A small contrastive image-text model, trained from scratch.
Training: adamw at rate 0.0016, batches of 256.
Data: trained on rendered roads seen from a driver's seat, with toy cars, trees and houses, 145000 training examples.
Rows from block 6 of the image encoder of a small contrastive image-text model, named by matrix and row number. Rows with one number belong to one channel. Each number is 128 + 24 x the weight over its row's rms, rounded and kept within 0 to 255. All counts start at 0. Numbers have three digits each.
After each channel's rows are labels from the 100 images, of 14848, where the channel reaches its highest value: "peak on" is the class under the peak; "colour at peak" is the nearest of a few named colours to the mean colour under the peak. Only what is clearly more common there than usual is listed. The data: rendered roads seen from a driver's seat, with toy cars, trees and houses. In brackets: how many of the 100, against the usual share in percent.
# convs0: expand pointwise conv (encoder.blocks.6.convs.0.weight, 384x96x1x1), inputs 0-31
# convs1: depthwise 5x5 conv (encoder.blocks.6.convs.1.weight, 384x1x5x5), a 5x5 kernel
# convs2: project pointwise conv (encoder.blocks.6.convs.2.weight, 96x384x1x1, transposed), outputs 0-31

convs0.122:140133170124101122154102123146124125150107100118100134137146109177095117144165143122146090083138
convs1.122:130130137113139126131109114149092162175162089109096175112117112144104147116
convs2.122:123110096120113128121149103138097143128143155158172138137090162095132101116102112104058154134143
peak on: verge (48 vs 18)
colour at peak: pink (25 vs 6.4)

convs0.259:157133128130143190099128139107096119153098121151181154121097123125112129103156106136108152138135
convs1.259:124116099120101129087075117110149161172150122121149159137128137166151134130
convs2.259:170100078148074061146082126154145152110164099133100134112173113152157133163133109117115149112093
peak on: sky (91 vs 35)
colour at peak: cyan (57 vs 13.2)

convs0.33:117138125113133143141100133110155134119141114104123129121137178152095137140109107141126178136139
convs1.33:119129117145152106084135073117134130093147134105114174107101121095113108144
convs2.33:152097094134129105135117161130135100120079126095122173103126115081168135143186146130187130114081
peak on: road (92 vs 35.5)
colour at peak: brown (65 vs 35.1)

convs0.367:154124128119115139095133104146112120138080115188151131159064119155106100099142160148088117158176
convs1.367:092115067111129093101080092101116136140111114126107132116131123120100111117
convs2.367:115136092092092090135080160102140114130195086104101171171188107137139098150120124082111126154113
peak on: sky (87 vs 35)
colour at peak: cyan (64 vs 13.2)

convs0.3:133117103154117112138115138140134067113131187137132098108135121129114138165136123134165126054084
convs1.3:150139142157120130122126128119100086145178137095072116155132141157100116136
convs2.3:107123138117151162152086122135105155118088109162112145146110152140153114093142113112106123149152
peak on: truck (32 vs 5)
colour at peak: black (30 vs 10)

convs0.180:140093123136128127156124131101161159117118131150151128090122110157092129151167065176144098131178
convs1.180:136126111094089112113177123106115087159107091132108167110111115133139119107
convs2.180:164105077146143155102115086119137166142108148123202147084110119122118138150139118135107145136136
peak on: truck (56 vs 5)
colour at peak: brown (65 vs 35.1)

convs0.0:147161159132151129121135157115125109118124125129106122125165095128145162089086137147123146135153
convs1.0:131127128122136105126125087144149130085114140152117206128138143085123120140
convs2.0:124103093160130155120113119129109139105125119146150140105125170095167131116160088107087127133129
peak on: pine (31 vs 1)
colour at peak: grey (62 vs 26.9)

convs0.193:125161121140140144122128103179142129119129124155116151144110141191126108154136136138119079138175
convs1.193:133119101121139139096093108120122128136137126148173080138142110118193117106
convs2.193:126123099131123136137103118147158147154129141113109123128158101142184146094196132137158121114099
peak on: sky (96 vs 35)
colour at peak: white (29 vs 4.4)

convs0.133:077140124120093126148103118150092139177177123111116123147142154163115111097143084114110150115128
convs1.133:150146132116126117122159104114173169139125150144133081079121137100100116105
convs2.133:150125154106156117114143183080147076122125103136114142126159108105129135155099152130166104153142
peak on: road (76 vs 35.5)
colour at peak: black (27 vs 10)

convs0.74:130106127140143122155117145086137133100161138129136104130130168131080108131113103143124141145114
convs1.74:119106120110092102131205126151116124138119111098103083111136111129134126138
convs2.74:109151149149137150124157113139060182113121144126137122127081107101096110151091147132128123117109
peak on: truck (45 vs 5)
colour at peak: black (26 vs 10)

convs0.60:115158157137105172139113110078106138180111111117123124143134119164113120086132139117122115076155
convs1.60:118148128142160127146111122120090147194163075117109128130154124118137137112
convs2.60:116124087123098118111133091137119160100164157150181139130092141092121106144141117087098147146109
peak on: verge (54 vs 18)
colour at peak: pink (29 vs 6.4)

convs0.154:094144092136119130132123131116158124137120097120140113126114163146104145128127111140146169132110
convs1.154:104105108131170119103140168102120138112124165097103166118098115147104132159
convs2.154:159123150109131105106148118156160148137142146107122180133108086141163107139191159145177092161147
peak on: car (32 vs 2)
colour at peak: brown (60 vs 35.1)

convs0.136:133142124126132147102137100157106120130073111167162131153059110152109099101177144140100100151141
convs1.136:112105099109101103098092069092110164152143140127128157121130129108112118127
convs2.136:144114077132086080144057129127140143121162085139099151136172128163156115134133089109101147133105
peak on: sky (100 vs 35)
colour at peak: cyan (49 vs 13.2)

convs0.96:129113134143143150119113105121112138102133101166118151118148197122130144131104094111105167154125
convs1.96:112130122131142124134143127113105140160130093103105114095100081084097099091
convs2.96:086169147080124131115126122111133153128141143110106178169131121102106091143110150108110147112153
peak on: road (94 vs 35.5)
colour at peak: black (32 vs 10)

convs0.299:116133098117103120127125127142126087147119131110151160151088068129101094143192130124128112123108
convs1.299:122142147142111124116165132125112107185139101088086182127117148138131124120
convs2.299:117124140152135153156142142114062163110125121120146115108120132099113139110085123115122119135118
peak on: truck (82 vs 5)
colour at peak: black (27 vs 10)

convs0.330:077127104111102104175146118116156138157122164151137095171127088159143109114124122112132108095126
convs1.330:150161145117147106155170153108123147164164124125085088126131150129111101118
convs2.330:134176141135156176088111119138118104097133150100121153116152108109138153171101154097142127117095
peak on: house (29 vs 1.8)
colour at peak: black (34 vs 10)

convs0.267:162132143137152162093143097119111128130112093128171124123097164111101111100142127078101124150138
convs1.267:072119118087107108086109096105159142128150148126124122100151133124117164124
convs2.267:128123080127078080153070151125146130099160089140097159137192122148167127146126086074117121131136
peak on: sky (100 vs 35)
colour at peak: cyan (52 vs 13.2)

convs0.38:147086160141140132126105116122112102101126131122136132120117107129123151111097097116133144183114
convs1.38:112122124145109150137147149136108072118091100144126068117149131107093131133
convs2.38:157131161132138109080146149127144137103149147079139116097134103099103141155090122151139148137106
peak on: truck (30 vs 5)
colour at peak: black (39 vs 10)

convs0.357:111179118123133147094124143136095114149124147117129161126128134104153160110111171132089139115120
convs1.357:145137105116125123119161106110108105076112120122151173128124100157183116120
convs2.357:118137146128115135145140099133105143137156095139087110140131147110154125130111132120096140101132
peak on: pine (46 vs 1); tree (36 vs 1.2)
colour at peak: green (31 vs 2.4)

convs0.92:114136127115130118141095147100174156133114138128108112126148175132158148119055130152124153167152
convs1.92:133142130134103133115135138158123114123141088186101089163115099161138092125
convs2.92:137134110101108136116151124118122130154192119153143127145175159127148114127086116089067133125152
peak on: road (73 vs 35.5)
colour at peak: black (29 vs 10)

convs0.48:149101131103141152133141108111117110173070103095158102148085157120158099118138132095110132151153
convs1.48:128116117116115147131110135130130120095101129114139172118123123134221125123
convs2.48:131148175138116129131096156108088142159123112117103151100168088128081132154153119120166126109123
peak on: house (48 vs 1.8)
colour at peak: cyan (37 vs 13.2)

convs0.215:147100127137162157157148097073127107089139113131145120111121150123080114135105091120122133162153
convs1.215:120105097123118101142215143115115118159124098103127134141124109127115117118
convs2.215:130153139148178203094139081118091132154108151100135155116107156116063111120099138138127148116112
peak on: truck (38 vs 5)
colour at peak: black (45 vs 10)

convs0.149:106142093143104122142133118144147099131143166131141116115101098147088149182109128141162131099114
convs1.149:156159146131134128135124118139080157167081101099137147094108155125115143149
convs2.149:116117134140119142152123118129086127122127091160137111135124138145149121121135125082086091133177
peak on: truck (71 vs 5)
colour at peak: black (30 vs 10)

convs0.327:123141128172124144136103066134098143141131141119138119125122127135100104147116125091096130082126
convs1.327:127084130110120109108122088123085109151122069115109155119099141149142114141
convs2.327:128119134149099123169132142138053147120141101133109124119149128090135139114083122115105148096109
peak on: truck (69 vs 5)
colour at peak: green (31 vs 2.4)

convs0.301:132116146136154158137141104102137156152089085115148090161098140155141082102152111084119081158157
convs1.301:114141156090122118127175124143129134074113109102141101104089144112097134148
convs2.301:138152079139151148102116137128164101121090132077144122124158112139118150077125125155152160127123
peak on: pine (49 vs 1)
colour at peak: green (27 vs 2.4)

convs0.189:149103142097146140130149107107125095148073112117149102155087157118159104123136144095108140147145
convs1.189:090113124129090162126093138130125109107123138112144206125130115112150122110
convs2.189:146134178121136124138132151116125129214125117124093156125163096132126106164148126124165120116111
peak on: house (60 vs 1.8)
colour at peak: grey (60 vs 26.9)

convs0.54:098097113106114082186138173109154157136110146144137114167124115143141105112149112145129129100138
convs1.54:138134120109099100133112110118128126104079108095153163096105087139114101098
convs2.54:137091127109110096158107169116153159125110140130152124130118085150136131113138116158117120117145
peak on: sky (89 vs 35)
colour at peak: cyan (38 vs 13.2)

convs0.197:081121121092101108148118137177123108106135108121076134193122119157132107105113140137129140171114
convs1.197:146128142159126098126171141090105119166122103090087115103090118126129136145
convs2.197:082141152079121103139117157125158161126123115123091142180113124109119066127162140113096097134170
peak on: road (94 vs 35.5)
colour at peak: black (25 vs 10)

convs0.43:151146117125167169099163112151101130158106129131153144139092141117149097120148160126075125137147
convs1.43:097105070158120112122090106099138142147130118131166138144130122146168098137
convs2.43:145129116137080084132079129114132145136177079129107142126153110138116109166129107121089143103113
peak on: sky (97 vs 35)
colour at peak: cyan (46 vs 13.2)

convs0.312:128103103119103101116110145141151123084161173130130152097161120123113165158140130150180149120081
convs1.312:125120114119126107129127104100125162187146135108175181152135127123157144131
convs2.312:134126127137118144130137101153115161166106130130156132121111145138190121144151154094116106081141
peak on: verge (64 vs 18)
colour at peak: grey (56 vs 26.9)

convs0.45:150093094128151101123134123135181134117138118157114132143133108131152091151148127132135128147121
convs1.45:130157147125135113117139116131127097121076088125114075087097127145122119095
convs2.45:132142122122130115122132179090136106112106119101181101133102095099135131155080142109128140096156
peak on: road (98 vs 35.5)
colour at peak: brown (62 vs 35.1)

convs0.205:138111166113159133117112140137157110164091151124121122133123109148124145115166146152153079130130
convs1.205:129119097126126122174098163094147166118174147124122080128142131147141137149
convs2.205:116136096140132132153119125137109136090175121134102119112183158151121153126080113154173148144096
peak on: sky (81 vs 35)
colour at peak: pink (25 vs 6.4)

convs0.101:085109068134075100139114093140124117142147153139142114149126151139146120133107119095127172104054
convs1.101:131154190151124148128175155136129129146149136089081101118139132118124125111
convs2.101:108160124089152145090127170114119112124122125125117149175124106117137082148118158102105102155156
peak on: road (98 vs 35.5)
colour at peak: brown (64 vs 35.1)

convs0.67:128123119119142129098100148096125110102120146143136148122149140075125156100089123113116186151079
convs1.67:114131136099116111133112140090106119107087122140106077115156124111074109108
convs2.67:128141105140107128091102137121103127106161123117176166097139126106087136142115091112096156148109
peak on: truck (29 vs 5)
colour at peak: brown (61 vs 35.1)

convs0.274:138139148110120146120124091150128172173145134105119141145140128161093092101144135123111089127153
convs1.274:119130102120129119141125104125130094071109137132148189169115125150157104124
convs2.274:106146129124115146124136109128125134155113145196146156136077156133126143145092155155104165127107
peak on: road (100 vs 35.5)
colour at peak: brown (61 vs 35.1)

convs0.350:148092112150111119139131115146135097171122153157135115111121137153100126150114128147134122075124
convs1.350:116127161175121136131150148136163138146082108146143149096109139121076106128
convs2.350:099128151078128118134103122119144117141138112123116134166143128143111121109186115088135114145134
peak on: road (92 vs 35.5)
colour at peak: black (25 vs 10)

convs0.370:118113144100112123136144100113107179102134159141139132106117151090119145135125137135121133109152
convs1.370:124124166137149130108163131116129128170131086111155176147080123122141099132
convs2.370:109150120149112155100111128153109148130119133118151149077123110122142155172174112121174116132067
peak on: verge (99 vs 18)
colour at peak: white (40 vs 4.4); pink (30 vs 6.4)

convs0.326:098137080134143142143145101114136156147108139178150113157096190167143084130161107144083113114167
convs1.326:125090119120121101141077094118094133150158126169099110130126116122176137118
convs2.326:142118147145149176153117092136113159128137124146102126109144144144139136111170153136130082125167
peak on: sky (83 vs 35)
colour at peak: cyan (37 vs 13.2)

convs0.173:137151097113100113099136098184135108128155113154114176165127094152102120138080191152114154150102
convs1.173:133134137138122137123100128114088124141114121088138163155071170131113161160
convs2.173:112135150136132147131154113110108147157119147137172094126082172126063128122073130124114130124118
peak on: truck (41 vs 5)
colour at peak: grey (55 vs 26.9); pink (26 vs 6.4)

convs0.107:087105125118105129179119137091156118125097127103140076118116130141120153119114087134168137122106
convs1.107:104084140105119151129134132155102144122134140072125111105128165100078141132
convs2.107:135126122134123113131192132157116155121135152101139146116140109124111111119187148143175113058123
peak on: road (94 vs 35.5)
colour at peak: brown (65 vs 35.1)

convs0.362:100114101118117124164122114114153160140118194160159095135115101149092120118125095130141097101106
convs1.362:132106148162109117134178154113118134162165115117106097136136134082099112155
convs2.362:094190149116141171105118124123085121120104111123109154136123121091140136142113173102141120126119
peak on: road (64 vs 35.5); truck (34 vs 5)
colour at peak: black (42 vs 10)

convs0.201:105096094120106116112157098114112163127115130164165125129086142094124103108139122106097110127158
convs1.201:129118135136128126132175128128124118225120117126127113120129144107156125151
convs2.201:087147120116095126106119119135104186103148163145148156099135107109093143168146122127153113122097
peak on: verge (86 vs 18)
colour at peak: pink (27 vs 6.4)

convs0.237:102119091113114116147085114115186134145079153135141118142127161151127134105116084134152166140099
convs1.237:143119153145103129102109122143120116112083103123111157134130079118091100080
convs2.237:122116107129116106128110142114135137121164124122144124124143156143098114159144094110118144130119
peak on: road (98 vs 35.5)
colour at peak: brown (65 vs 35.1)

convs0.89:149138108134139126120092124129167122102157147160135139108125169130134137197129108131109163130119
convs1.89:106095111126125112108095126138146127095144176107124169151144080107159121124
convs2.89:119092117101100081180166133143114096146123133122118117167108152142124097061141148141113116112159
peak on: verge (48 vs 18)
colour at peak: pink (32 vs 6.4)